config.toml
model = "masked image model"
dataset = "dead-leaves pictures: piles of overlapping shapes"
train_examples = 36250
image_size = 32
crop_scale_min = 1
horizontal_flip = false
color_jitter = 0.1
method = "simmim"
mask_ratio = 0.75
loss = "l1"
arch = "resnet"
norm = "batchnorm"
activation = "relu"
channel_attention = "se"
depths = [2, 2, 3, 2]
kernel_size = 3
stem = "deep"
avg_pool_shortcut = true
widths = [96, 144, 208, 320]
init = "kaiming_normal"
residual_init = "zero_last"
optimizer = "soap"
beta2 = 0.95
lr = 0.0023
beta1 = 0.95
shampoo_beta = 0.95
eps = 1e-08
precondition_frequency = 25
max_precond_dim = 1024
merge_dims = true
one_sided = false
adamw_lr_other_params = 0.0013
grad_clip = 3.0
steps = 8000
batch_size = 384
epochs = 84.7
lr_schedule = "poly"
final_lr_fraction = 0.1
warmup_steps = 400
weight_decay = 0.1
adamw_weight_decay_other_params = 0
Rows from block 2 of a small masked image model, named by matrix and row number. Rows with one number belong to one channel. Each number is 128 + 24 x the weight over its row's rms, rounded and kept within 0 to 255. All counts start at 0. Numbers have three digits each.
After each channel's rows are labels from the 100 images, of 14848, where the channel reaches its highest value: "strongest on" is what is common among them. Only what is clearly more common there than usual is listed. The data: dead-leaves pictures: piles of overlapping shapes.
# convs0: first 3x3 conv, stride 2 (model.blocks.2.convs.0.weight, 144x96x3x3, each kernel summed), inputs 0-95
# convs1: second 3x3 conv (model.blocks.2.convs.1.weight, 144x144x3x3, transposed, each kernel summed), outputs 0-71

convs0.133:081122149143161128126145165116114095134114124139131139100168170120116097124131093157117071171137099123154156171135163165129110173112122124105101109111140165112128077135081148137116120180111126110098138152087103114101127112114132101126136144138093139138126122079113147118156141112118143154
convs1.133:116148138102122130089117093140115111176151106155136150160092101112124167099155102131130104117135105128130134100135154137137128105154103071097126086132119095116118105134173139179100105125131120097118114126126134100161
strongest on: vivid

convs0.0:075147162094090156143147114110127103125173099111114169118131125133117125123139113127162086118103154111122139119125162145111116142129123127142165138088131160128149099105104119104130096098161132127139062138171150147113130101114079128100147111121127141117182147106097094100146173119104133150
convs1.0:069123120096128142132133058099135076145115116109106130108120079123128130120162117120129071127105116139120159086113091095144159142099176096150133109144132105133096118112086128179131106148148113106120140122156133099121
strongest on: vivid; grey

convs0.104:146133091135124134114116107154137147119165109118141095125082130093092125154098167157156096141129115173142110128151114116160124120109123133144136150122133141120135121175066091154113152122141116112107149104112100149126150138132153117131143157165122116200093134068127162118153130147160105095
convs1.104:163153122161088090163151133154117105141137086146137158107141119126110141095103092152139117119106118079132194114141142172122121126161096116142064144129133133130137125150099179117169156136133134127140167136076140149116
strongest on: vivid

convs0.24:102124125099120131151168102118076111143114137120140126150176158137110096173153102125137086149102142127074138115124131114118126162095114147133123166153113182111109145116149080100155142139129102128142103113155095157191151132115142130113130143134085115115154139125123123119138141123075121175
convs1.24:107126150135163134119140150098160117113153139144159104176073107089142122153133145132157123113136132149111151140113152153115159119112157099134104100146131169132140054118150128143129115150140131140144158115144129128096
strongest on: grey; vivid

convs0.69:134102152116114125089117125114135127137167148143111132190124096096111145180116134100117094150155128099109125126092164167114144106114133143125080151089123124129155124121154111115142105138145121111158164118113100096121096110115156141080087130134137072087158143129132121105123113164110152174
convs1.69:148148141133117102078096124091119127106142132100146126157178153080082094104116110158117125125140148092148164146140167117166083141126117137145155112122092132151105130133119121128110135121136164107118164162135150131123
strongest on: grey

convs0.77:152113140145114114155158119122107107125133137112094119157141128110124122146166152123114078149133140154122074150108183166142117167134112086080137138139156122116130141171119102134135118137126173098112088138119092138102110094110150135110081087146130133118181131146131137131109124117104065150
convs1.77:104114148066128156134118117161130098117136153117145129102128108134157130140177131150155175114149181132096136112126140119140122159114147135149126101125174183160132133165112139092097112116140142125093123092167157123172
strongest on: grey; vivid